{"arch": "convnext", "model": "image classifier", "dataset": "simulated grey scan slices of phantoms with and without marks", "train_examples": 245000, "image_size": 48, "crop_scale_min": 1, "horizontal_flip": false, "color_jitter": 0.1, "cutout": 0.25, "targets": ["finding"], "num_classes": 6, "isotropic": true, "norm": "layernorm", "activation": "gelu", "mlp_ratio": 3, "inner_norm": false, "patch_size": [4, 4], "conv_stem": true, "layers": 14, "width": 512, "kernel_size": 3, "loss": "cross_entropy", "head_dropout": 0.2, "init": "orthogonal", "residual_init": "none", "optimizer": "adamw", "lr": 0.00086, "beta1": 0.9, "beta2": 0.95, "eps": 1e-08, "steps": 16000, "batch_size": 64, "epochs": 4.2, "lr_schedule": "cosine", "final_lr_fraction": 0, "warmup_steps": 480, "weight_decay": 0.1}
Rows from block 11 of a small image classifier, named by matrix and row number. Rows with one number belong to one neuron. Each number is 128 + 24 x the weight over its row's rms, rounded and kept within 0 to 255. All counts start at 0. Numbers have three digits each.
After each neuron's rows are labels from the 100 images, of 14976, where the neuron reaches its highest value: "responds to" is what is common among them. Only what is clearly more common there than usual is listed. The data: simulated grey scan slices of phantoms with and without marks.
# fc1: MLP up (model.blocks.11.mlp.fc1.weight, 1536x512), inputs 399-455
# fc2: MLP down (model.blocks.11.mlp.fc2.weight, 512x1536, transposed), outputs 399-455

fc1.438:133191154150125151107120094114166137100165122154191158119130151142154143090134156133043144136138144103130110145141132119120101144149145151116086115133196127098123176128138
fc2.438:128170116108117067098108104102104142104138126095136094129132116122140145163155142126125111118124115151108123102138094149153103176124123153099118154136082122152137106126130
responds to: dark spot; limb

fc1.144:115133149169109161112173159144140158159149119153146115125094146140114155146102087120099140090124112099131112145085102087130156128135116126089108130121098122126128121130168
fc2.144:129088122183112124114089091115119117125113143160151204110126108103161099142104147131176118134120139118162153136157166108095111084100106102139139108177137192073087088135094
responds to: crack in bone; belly; side: right half

fc1.716:147121147106156143130143106143109144141155145138162135122133121154158096102130087129109124112157124114148140121147119161119080133117090144146086116131132145065189170148145
fc2.716:123118121115148145128138139124103124114117103112149048143158094107120122148109107148117141128100091129118158144156123117116152125140151097125107113118160055150141140172155
responds to: belly; crack in bone; side: left half

fc1.715:154134128154145125148172132132119113135136109153109145157152136116109145183100155166132165095128120124119077140148161096114133096152139118123074082153130132154139139145114
fc2.715:107107119126135156127140094138150127139140154124146255139135113133113106141108143126109114119101125125180116134126122120126119095121137139146125122148144255108121127112166
responds to: limb; none

fc1.660:122129129175137102145167147159160184134164148169141127124135150095131115118123094162150098137096114134137112132116129144128105093112142137110112148141138114164106180143135
fc2.660:108113117148132160115116125137138127082169092126128248140096139143100130142103129120130125119128140126128122118100142131121134091117127138096126130127164255119122119148139
responds to: limb; side: left half

fc1.232:101135084089170151132104160148144141137115135131141134127157123141134131151142096143116095108148121147131141129148109159093157103145110124092088119105112122114126135130190
fc2.232:122132110136130129175122092149118135123134117135131255131131135122137133143133121138121129112115122133183129137128132140131140115111128119134099128127116255135127117119136
responds to: noisy; low contrast; chest; several spots

fc1.12:100145108157172088148106128139098129084149180172122132141135143082100132130150091140141149105137116145150117115077128178096141145099132141089127119132112103108134093152126
fc2.12:134128130144125124140120101130112121117146136123143255138138133129119123122141117136117103124132112136191131155122110142112123116119149127135117126114112255115137116092120
responds to: several spots; low contrast; belly

fc1.129:116146100100154147152115171152153143123095172118120101141142141128122134127166060166118136106148139118142128116145117157100190164132109156105085120138099102122168142133158
fc2.129:138132127134126122154121104128119119129117129131119255134116122131122129129133120126108130107129116123193131130137136138129126119098135130137108129139121255126125124108141
responds to: chest; low contrast

fc1.718:124120164097127136102108161142094114143122157128150144087121114133104109134163086169147109087127117124142153133143081120129185096131155145084113128169163123119138090151132
fc2.718:119112128134129117130132110129142118100102130125125255136125118136152136107138097109123098140115138108174144135124135142116067104085123126127121108147118255114121149100112
responds to: bright spot; side: right half

fc1.649:140112124088146135153131132102074092115090147099137127095134111108144120098150121131138076111156083105181139123096136112139141134135112136135118148098099159156086073134144
fc2.649:144161163089139091086147133126112129111164123100124101139127129139123158169148114125124125098087108145134121120147089134162140170121129138100126114142085098127167124136149
responds to: dark spot; limb

fc1.354:140139102145172124143116122181102122134142139156123122140122114155152091134146132097099176112126134176139139151155132161132121134132130157151133082159127158122197126130128
fc2.354:128116106164104097096093117087093137127142151146159059119118106098130105151130116126138163150114109124118106120150118101104119148162127123106141117109114104148093112158120
responds to: crack in bone; side: left half; belly

fc1.119:111121135148147169130141118124140163118159127118133137119157101073177083134169149136107151149121126099160089113091131164116092126137099170137125128140111128135126095148137
fc2.119:135106097167104129128094141107152166100118109154144097135086131158174144155154146120129109128143154125089150094130147116142080120123090149110116147148083099122105086156085
responds to: bright spot

fc1.442:123150141106129138150107143106131100128109111074147135135144164120171145126124144132118094127154159080134096127126110137061116116120120123132137108117163159086120122155103
fc2.442:124124081145103117133110141147107161132093119114126098159108137126181123087108143113183096166166166105115126118100156141128100084123093105129086127127085106106115116131103
responds to: bright spot; head

fc1.712:142161077108134102138132136126104152131119111127135141127126102134130145129102093147128131103131148149134155135124076119068117135135142111088104086149124137105122071131134
fc2.712:113152088141132124193118133134110123104122138111137150104110135141149141121112155139165097159168153124089114121112122151133127101170131134178090142101148159141138133195106
responds to: several spots

fc1.154:159143143106157122145162113106128096166068147154172121090140157103156107138157132137134128130165145143117134112125107150107126106128121122141129125153148138111136136104111
fc2.154:103174134103115119133127149124095122145102109084120135115126141108120109084159120090156145167164181145145098163102116167151127125136139112105097122144138138121140152116133
responds to: ring; side: left half

fc1.138:110153119125186143141093166155157156116109174127138129134127141120102151170128091150134110079157137113176130135133109146073147117142142115064075105114140104130151132146123
fc2.138:131127129133131119167125100133126112130118125138135255132123144132120132145138123127116130113120121115185130126126127144126126122115132144151113130136124255127126123113131
responds to: side: right half; several spots; belly

fc1.652:097148073139142126146099137173109133100160175120081129113098138145135169097099091152131123079156151124136132096127109134088105122134120118070110120131147146098148088112131
fc2.652:113137089136104129150123133138105133106128131130124077136094134142156131125135155127141120138124151130076133107127130139131115137180116122151126149111144113118148155182102
responds to: side: right half; belly; several spots

fc1.727:117121117143124097115158137120150164142146133092095129121154102070145100140128129135101119161142137138122123098068131147133102096158137166151128113137095156161080142128133
fc2.727:118151129122137123119145158149129136098115097099125090139098134167125149120179134137142129132165177155075095095096116151134119137145109141073099139114136108141125139123102
responds to: side: left half; several spots; limb

fc1.27:118156079112089144145152124138117154132150117081156126159111087105108150134141131105139160121119158111117135074140082151107168148125150112141113137099130145144136075144150
fc2.27:104117077121124153143124140128123134086138107118139018126119137138161114156117135156138123124105131116063143124142119101103131107166127100117137121137142095129119140176144
responds to: side: right half; noisy; low contrast; crack in bone

fc1.3:092129114117091157162127148156133084115167116130148114128138152160139156115092093098136164050148110130109096124178084159074112114144104104115100108149161113106128123113152
fc2.3:102126113122127124148131119135093142127135103133133155103123105115145113101138149122162142134133153119056100101138096178144149148159152098161091125110139185117154129189127
responds to: low contrast; belly

fc1.270:156123122125163141144115165131159111120104174115168140136158125124151145138143086164112126096132115156144116097071134127115161137148123147140120139120121111110150119165122
fc2.270:144132131135148123144105099126123120137122120134140255151131114124118122158132123126111119109132131126201128130124131141136142116107121137130117143124119255153133118104133
responds to: several spots; side: right half; belly

fc1.444:159120126139131153111161101087192131130139084107150113060098147152136099145129093127156177126174146089131102084118097144136131095115179151134136079153111133139129096147111
fc2.444:131111136134149166098149126161139135089146117107128193148108125139154142137109135101107081102112105124151149131120133102149118092127128159123108161173157201111139114104144
responds to: none; limb; low contrast

fc1.602:153158068130112109133127155141116155146136134117154137117117111152139137122076126128159121103132141126156140133112064109059116147161143112083112132145124133140124112134177
fc2.602:109130099137125120185149131139108133099119129102147152121106116151125123119135136155155092147140134122077118115129114139127117124193133127158099141103149161121131147189120
responds to: low contrast; noisy; limb

fc1.211:120161130145159123153115182178144176116130159120116129101110154081113146131151130190129121129130112106164147116093138183092162146143115147091086137109102098128131116128116
fc2.211:131127127122132125150135110124122125118143127130134255135126121134110128137139108134116135116125121127173114124140121128110128122115129131143114124148114255123125130113144
responds to: several spots; chest; low contrast

fc1.671:123137124150100113149135168154128111116147122141150135119154129146135129148082108136152127087131163129149112130098047133071119115157104097095125116161159125119140120135145
fc2.671:115130103135132124167112106123113147112119103128131248113098117138123128116130149127128118130124120118113115093141080165145148146148128130147083120124138255131158111129134
responds to: several spots; side: right half; chest

fc1.38:109154146187142118123159124144158166176175145162122131134128120087146130130133121157064078160115107130144121100108128127113111079130092135143131108123098149112094161114141
fc2.38:147138143153128142094118141135133130083123079116141111128084145169138148160152149125154123133149181138088110109129127148163092123139097141071107135122130089138101107156102
responds to: side: left half; limb; bright spot

fc1.422:121157126095119150137171142097152163122145164150112171158102106135121124086126124167125126128157135152144125134152133096124177089143110150148129115150169117147150196130130
fc2.422:125118124132112125122129088148139142116133122130144255135117118113134118125142146109128156125116124125165126131160127123115128115109146131126120131113126255111140127105144
responds to: head; none

fc1.167:118131102093130146135117173140160153127091155136114135132159142106104159130146079158117086128160118113138117115132115139073185122169132108093073111135126098142138144142149
fc2.167:125130122134130131161127092129126114127138126132118255148130129128125127140133117142108140107109107124179126125124143134122143121109132118135113122145122255134126117108137
responds to: chest; low contrast; noisy

fc1.341:143125102125132136128118100120121135130158139069100131139160143085137125130141125126096119150150126167110140119075101181158140078149126139139131136163099124168114130138141
fc2.341:118168120109158109130156153155135120099108123086127158122104146136112143102204126158124154127154167174107083120112100162127154147145132150074119128098136192140126156110119
responds to: ring

fc1.394:148139102136129174154141089142147167126177163106101138140127110091144114131158114139096115130145139164121135100113100176118116090173132154130125130131109134142104128115138
fc2.394:127155111132143109123129147138127139104116112100131117131080154173119148153196127140131153145149146154090085116124110155130123148157120139085132131079114129153121142150130
responds to: side: left half; ring; chest

fc1.231:149114138127118121146115135120116086128117118109139132109127171144154120094133068148118113067147088106177159141121112136100076116153128129144077163135131121070183141133141
fc2.231:121134113100153126115119151132118145103129065106149066168152101133111148129144136135114142124124119133123144123153106124146155110150155106107114121134144080135137150181155
responds to: belly; crack in bone; side: left half

fc1.13:123113146127145119168123132160115111134116153143099131151173127117121133152160091115112124105160157137128124118140146160112169118135118115131083127139106102137152131105154
fc2.13:132130128131135128156112105131112127124115126121120255122131129119124113113127120130118133127133129132177136132118143141107128112107125123128130142129130255127121121097128
responds to: low contrast; chest; crack in bone

fc1.0:158127139100149134186103129118114101112119160094141144147126164114148134146135134154137129119150184076150126145142134164088107126101134131134139112113160138070145156149129
fc2.0:139113097147086126118103128113125126148114137124117218172119115121171120106134148107159100164139173124138123121129160147152077108092093129154108120145103196096109137095106
responds to: bright spot; head

fc1.651:131125111148087163168192121136114112146144114131127127149173163137115144162121119129132160090145153121104083130140157118141138076125122107154084099134114129134143175112110
fc2.651:091107127113155171119159141159165120115143140118135236148116137124116132124105141113114106119120123117151123132087127118137129074117139132131125129145154254113139139127162
responds to: limb; none

fc1.19:139139146137126117106114095151158117120157171141156144078124122139162128073121055136118139064132130111181120137106110127086104112159119111137087132135146136121173102166142
fc2.19:103129100119133128136121134127082149111148096123149068123121140145171108130102129115136139126103121130084143104155093128139130144176137128116130127130136084123152135192115
responds to: dark spot; limb; side: left half

fc1.684:145155149134131120142107142084116093113111160118143135155118137087136179134128130147112143138155180081153131106121125133070131119099129114111142109141153111115132150157147
fc2.684:151136115134120143131121131117119109131114141131140255150118135115127124120151144109143105143129162134186137135131129144131075103113122112136117130144129235107119128087105
responds to: bright spot; side: right half; low contrast

fc1.272:158142107132111118105126127153148130147137153139162106158132125144149142079114098140114116088136144122132116123128112114127106135140137114117104129146154142112167099113152
fc2.272:130141103145128115161110138109124157080135108128148112111098118162150145123116142118131118129116146114077136092146129147134124136160138136145113136124130118113146130195121
responds to: low contrast; noisy; limb

fc1.568:134153146111130113149102207152160145122126179119131115110136140112114121144110105114101105087139140114158118130132116109088158157143128128094116128125110112094141095158112
fc2.568:147126122139122135160105088138119113123124117139142255153123133147139138153145136134104130135118121106164131127149108159127131136125120133140106132111118255146133111114140
responds to: belly; several spots

fc1.105:128160106108101137106123124124149113158163114089135148092113093140151154097088120125137113097107151115131113097150059112065105112150130105116122140116151150070144082145133
fc2.105:135147114123124127142147147126119152128122142121127043134102129139143137126134128134122102121105124120071112107142094132147131117169115134158163141127119084142126136170131
responds to: head; low contrast

fc1.609:134129150097149156182113118133103115144105091116135133054147153113166136145123135134141124130150152116137154151140126149086102125101154114145138115136151147125148151139118
fc2.609:094120123132109141125122135139114139127078133129119151132120123125160124095121131097167098168165182120106133141099156130153094091090110122135089121145129124098136153105109
responds to: bright spot; head

fc1.401:151109097108119149145172120118116144167136105133112117164131100105132101157139090155152111138123149144128126177129098127126102091143099136099117133127086147112136125101176
fc2.401:134132080154127123162102123112123144095155116113179143151098114158138120190126123139130116112104110122110126103129125131113117140180117141111124132094125134126116105183122
responds to: chest; side: left half; dark spot

fc1.187:105143114113136145139077200156154130129116180107143120129149133104143174133122090157134112077160108105181136124115118132066157148140117108106090126141129099144153123144108
fc2.187:134136132122135135156120094131120114135124128128139255139120123120123128141138133131106134121129116116190135143132123146128138115107124127150113132130121255138133125104137
responds to: belly

fc1.540:173153157150130134135149142177125144185121137106114109141131134084120144152137124136085127138159190094113129154182120162177160117135154128108096148121135100136144183108144
fc2.540:127132119131127138132126092139122125122134124129138255143134131118128116131126114129128144123120124123179136126124127147115127123107117123131122133143131255132128120099140
responds to: low contrast; noisy; crack in bone

fc1.113:154138180139125195144125137135100119113174159140087135138124112097118129113134116159103124135133134121128125142084150163147143113128128147054084134149106101119139152118154
fc2.113:138134136155115131151107100128127103099112113142135255129123117123144134142131123132133116135141131152169135121132126143127100105122147126131129133138123254106121135104106
responds to: bright spot; side: right half

fc1.390:132142127154143113095092094160172129109163201141151148084137139165164118089124080149106135083138131114156125114123098130129064111137098100116106090149134132082161128160179
fc2.390:107142113121138140142132139132107167113109105116139074130114118141145104145106138127123138120109118122106127114131119121126162136168118127118110122136126058126140139183154
responds to: limb; noisy; low contrast; dark spot

fc1.378:107112095128119116129141134139137181140158143132151132128129138111145110129159107163105100144121128144135131118136128155117114118104158155140116113125123112151122115143141
fc2.378:095141136137153158118135172153125129076148108116131141140086142159123143135146124123130132119138143149073102105082113135137146124159129148069112141093161180152119130173136
responds to: side: left half; several spots; limb

fc1.569:145122087146128166147169112125129154105110101117135099139101133133108165167159096131146176087170138122110098132138132119138143090154113072107113096132108133106134165124142
fc2.569:098104112139149170116139126153150135123146149119141255139116133128148117131135140128130112132112135123153122131100118114137113092127136128131128139151141255107130137119147
responds to: limb; none

fc1.358:134143076081159117155159080144155129094111139098181138124127123139124118162117111142081142133135111160098128132134084127119160086146127118101104125125100121122123137107140
fc2.358:121117146137157166109109115148119121070126101095121214110110127149134112105118155120123102125158128102128110139113144143135168130117113116087112122102158215153109144151127
responds to: head

fc1.63:134177143120181122153120163155143123135124141140115121164140155114119136142146118165116136128119166124151159121154163165135192128108126135129094173126123099135138166084153
fc2.63:121127131145139113127115090138119119115136106122127255125133127122132115146124116131133140118121124134178130136130126124130135131089137127125119123120106255131133121096143
responds to: chest; low contrast

fc1.196:135156113132098123126120124117119135141164103109100161092094104152157116114117126102139138090129164113160113103123096116089121130160123133102121106132097162095133099131158
fc2.196:131144121125137126141133136130114158141137153110146068128099124160146129120121159117132116118110140115060115125145092128148134131160119132157142134116113091151138131192126
responds to: head; low contrast

fc1.279:129117108123113111106152123123124140127153155082124143111154124094138138125149114138098117142146139153131174113100114185149147115135147119157140133152112133182126105150129
fc2.279:111167140108137100101165183153111109121112125092141107112123150122129140092199110147131153118157163171104069124103101147129154154162142135079131132096132129146138167114135
responds to: ring; side: right half; chest

fc1.122:145139106122120137147147120153132124108123144148121122133131155123142105159128151140114150146170153130132121130123096193120113082118141147147137111146164160148167143150145
fc2.122:138118134158107111104115104073118121124152181154152108141126116109097118123161130116135167151099131109148114131153123063107134131125167119121128105114131094130094123120130
responds to: crack in bone; head

fc1.583:119163136148139118164087153129141120160107164114151145147132134086144127159151091202151097125156123108143142131127122150099148136133169145123077163131163094170146176167118
fc2.583:128140120131126126132108101133127127125132124129146255138132125122121126132136124109113116115117133134181138117132122153116139118109128127139122125135113255127136129101131
responds to: several spots; side: right half; chest

fc1.110:089135067116131162153110180173141108129119181093120108124128143128135145187136075141142104084148110134153114154124142128115129137142103119089088097109120110129154116136113
fc2.110:132118120131140136169137091148116126113136121144129255131125123118140131152130137140114139123122121125178129127127120145112140125120135118139101118135111255126130120116138
responds to: belly; noisy; several spots

fc1.570:145169111137136135121123112118143110152153118078165137124102098156158127094106105130138094084128175117138132105126074114041118132151144090121118116131146156088151117127129
fc2.570:117142121126138119174134143122117151117143132115156064138104134140134136139118130130128113120106129127069116111142107140159132129158121128169138146117132112129150145182136
responds to: head; low contrast

fc1.199:131112096145112148126176119111135101160126076099137125128142166148117154169131117114156152112160120117131120102128118112144124075125150105134118122141111128132143165117107
fc2.199:089104103125162167105141113158160135088162149111134220154111135131148135124116153116125098100113127122149122119114135102157122069123135160119119146174140226107136122112162
responds to: limb; none

fc1.496:111141114110104136116115106110152108133142146103156144123150128160132124096129079133101155056139114084145114118167103134099092122138118108112086125144128125097151126147145
fc2.496:095129096120143151135135120140090158121109091113142114129102111144153099123118131153126132107103122143104144134130096137139137131174133119118101133121121130120138142172145
responds to: low contrast; limb; noisy

fc1.136:158121144104155164171106108115127132089111123079155140139129164093176131116121152136108119162137167078145096109164131132111099108108140105144135119126154160088133151131089
fc2.136:128128088155095117120091138124114148124100126141128123153112133124177131106113145102172106161154167112114129115116154127144098095102079116148096109139091113098123129117091
responds to: bright spot; head

fc1.469:131134145126167147137158117132106150139193176166107124117116147100103109111159144160106120123109165119125087137130131186140084090140112165087108151161128122146097166160147
fc2.469:131133109149135118140128100122119130077161114133140255132099124173104128164141119152107121116111125142126116094121110131103121114124109150127117105130129255102111130123112
responds to: side: left half; limb; bright spot

fc1.719:130174127135147144125107147153170127105160196096133120123120128173158154105087087149102097047141122121133122145149122116092073102138125100130099090145150140112155115158128
fc2.719:120130118123144164127134141130099155114135112131145085113114117133163108138130139141111132128109123130076132123128102130120134127183139129129128128124134101146133129179142
responds to: noisy; limb; low contrast

fc1.53:138149090122099153152116132122138096158178107108137142117139090158151143124110109108169109072147150136172124107140073130065107129134126085127127075130140137089160089141163
fc2.53:111151109127169124164130125135103158134137137117131101119097126152139133141118158121120128120128132115051130102145095152134145139174117139175126132116136158144134117182143
responds to: several spots; low contrast

fc1.610:139140126133143106193113136144116152130122229119150128112148168103131118129178123136114141083136138128141106120129117157117151138150119151090112126131139106125144107192114
fc2.610:149145126147121128149108087131120102127122123135147255139121127126120121162151133136110119117126136115169134127138120162118143137112132138136098135109105255147145120113113
responds to: side: right half; several spots; belly

fc1.763:131213132167145177116151108137171131121147133147180125105126124152145126102151125149104122111123136132109140151146098116130125134126132135124088130152207114137140137108100
fc2.763:121169150078127083083141103135089132109145141113140158155158121109143157171150108122108098108113105137146132125134088131152111181105121124099160143159100175140138125101140
responds to: dark spot; head

fc1.380:095133112107086115107177113110110129139117086134166109107112107106133118121128141133138119098145153115128134120110115113139161130112169125146129117134132152159116114175165
fc2.380:104134091139148163092133113132119109099157101119105149097123108141128087141153126127164167130111152138126108141118113123095139134167136134076126105110144161140123120176142
responds to: crack in bone; side: right half

fc1.45:166169129136160132097162118145147159131119126173156113152138128133163121092175138146095113083123123108093131112105087108168108134129097133092046127140136155139184137107144
fc2.45:069127138102143129116150147119117121108128118099144091114174100117107104128107094100121117114109108120149123147121136102129149117114127090140131107144121060133140146144156
responds to: chest; crack in bone

fc1.530:104146110151072150105131125082158133109137134181137136130145127157114145085093157134136097124129114098104082127099092088095133053162129124088143162145117148138106121119147
fc2.530:123096111134131126108127123119151106138151148161123106177138104112133113127102102112135132113082071100154143160161144081094136109125151072114131105142139118095110107157174
responds to: crack in bone; side: left half; head

fc1.548:127194126105096121124099130127145106142141181092137103132112154128088147154103139142108163115134161119138111147164122160105128136144140122120110067132128127135086128170110
fc2.548:133125112138115111145130098134108137119144148128148251144128127132135117143143147165128110152129132128122114143138104175121127123117119122164126088122112252112113136120121
responds to: side: right half; several spots

fc1.288:120150150093164147090123159104139168112143120127098124137138101151112121108107126151095160097131148134117141167169151127131164094155123139102084166143125109152109140134150
fc2.288:113144111110133134112116104114109129111113102117155255123119115102141113124124146128141153133137136113153110135131105129120134127105137104130119135137135255125137137092146
responds to: ring; side: left half; belly

fc1.273:142174100153114116159147139139122133142140101110138151120160122149149133123102123133163120111139122140148134092121056120088132119141106080080141117138102141112144097136163
fc2.273:119133090137119127180133137140108124122121139119123088119117119139126133123120141148148106142142129118066127117122116135125143131177132144155125143119159124118130125190116
responds to: head; low contrast

fc1.762:132121106138099152112187080092177142146130060109148094045143146111160127147117155127156153115148143143119135124114111127134141110088158159149149122134126118135136107132146
fc2.762:107139113113143147095155110142123140100146132103140192160101139160144136169141124125094106082107136130163123131121098129165144128107121148125141140163131210113144123072156
responds to: belly; dark spot

fc1.714:145153094133153137130127116137142141105160163126131152109134147132155132078114101130130127081156165127142141093138135146067110120147137119101099104143153140098144131134129
fc2.714:123149113136123158122123143133097145116126122115138042135120131148174126117128135129143107131097147130055140117120112121159123120166117128153142136121136069115132135176125
responds to: limb; noisy; low contrast; bright spot

fc1.360:158135110127147093096128151150111148145145178143172105129129122146154155078104109132118127120156116099126111121122112128103100120158138149095113122154165145105182084134171
fc2.360:112148105150118130160127140140117122083133101101158097115115123138141103147132145125157124137135145117081137116141125147125125146178136127104086133112134148112153154180136
responds to: noisy; low contrast; limb

fc1.696:143111106099122113149151118126080100124096119100131127098142109105149120103168119127141098106185095099182138114121135133125139133120102121132127133111088153143072097153131
fc2.696:139164150098140100082145128123103122108164123103130117139135119135137150163151117136109138094082112138132116103138097134158131172120125140107140113147084111143148132128152
responds to: dark spot; side: left half

fc1.310:126157067120119134153113095140106125139163124118118137109104139148139135105133119103150144098131157121130105082113093149100155104157128126113111101151153139079153064141147
fc2.310:132144119128142143128137139128100141123139123108139053123109124131169123129114137123138121125105141128057133127128105139143149136162129139140141144122127095130148122187132
responds to: several spots; belly

fc1.194:124181115163136137111102133116136122120144141107138126118103094182153126092104128120134110075128167141130132108105106134042114122149126108102116096115154162086154090144143
fc2.194:124144122131136124172120129129111142129127131110154110134082149142163134130100142131118107134106132118067129091153110143141150142177112130168139141110122147152136146191130
responds to: head; several spots

fc1.582:150137119135090094138091113138146112111166167152141108128093109142164136100122129133157112071139143118122133111095098142054112096166139107097114110123154151079164113143128
fc2.582:116145106120143136150119132118110142097143117117145094131098128142158131138111137124135103120125134122069142122142103138147131142179125132132129152114135123117134153179128
responds to: side: left half; noisy; bright spot; limb

fc1.15:156134157132140128163098160154118124100115180140106089130136121091097147156130124116124143079155124134163123173120124148096159154136112138066075118139124101104157079190148
fc2.15:135135110150129135146119105137117126117119133127132255147125120140130120139153136151117137139129118123179118129149114145130135128116121136139115120104123255131141126106125
responds to: belly

fc1.347:113131104185083120117177140153118118117110110121178142108095116119128163154125117127131137119123145115130140090135104117092167132116135079151146159114115145142130089114128
fc2.347:103125083108100127144119157151128123113151139129144020127131114134129101155108125146143125119115140124082135143139123109105133099144127105121114100150117070121129130185153
responds to: crack in bone; side: left half; belly

fc1.393:148126133144137164166121135158131127100123159115145127112141149116134118144152104113111149073159142193104117112103134143099145107146112141087114130136121105175151110096145
fc2.393:135119126128117131151104096143115132122130124129132255123135122136128102115127146127130136116144131139191144113133132158117143120099138130118125136120120255124139111107128
responds to: several spots; belly; low contrast

fc1.590:139160103159122161112115097148131136138128166124185141106119136163122135085117134128115135092144092116115095129096093156086092113136108105094097137151114125078150086116174
fc2.590:114126111122138138150131155152117130112130104118153108117130109155135088132125141142141144131142125132120123127131116153123175140182108125086110136102144135107131131180141
responds to: noisy; low contrast; limb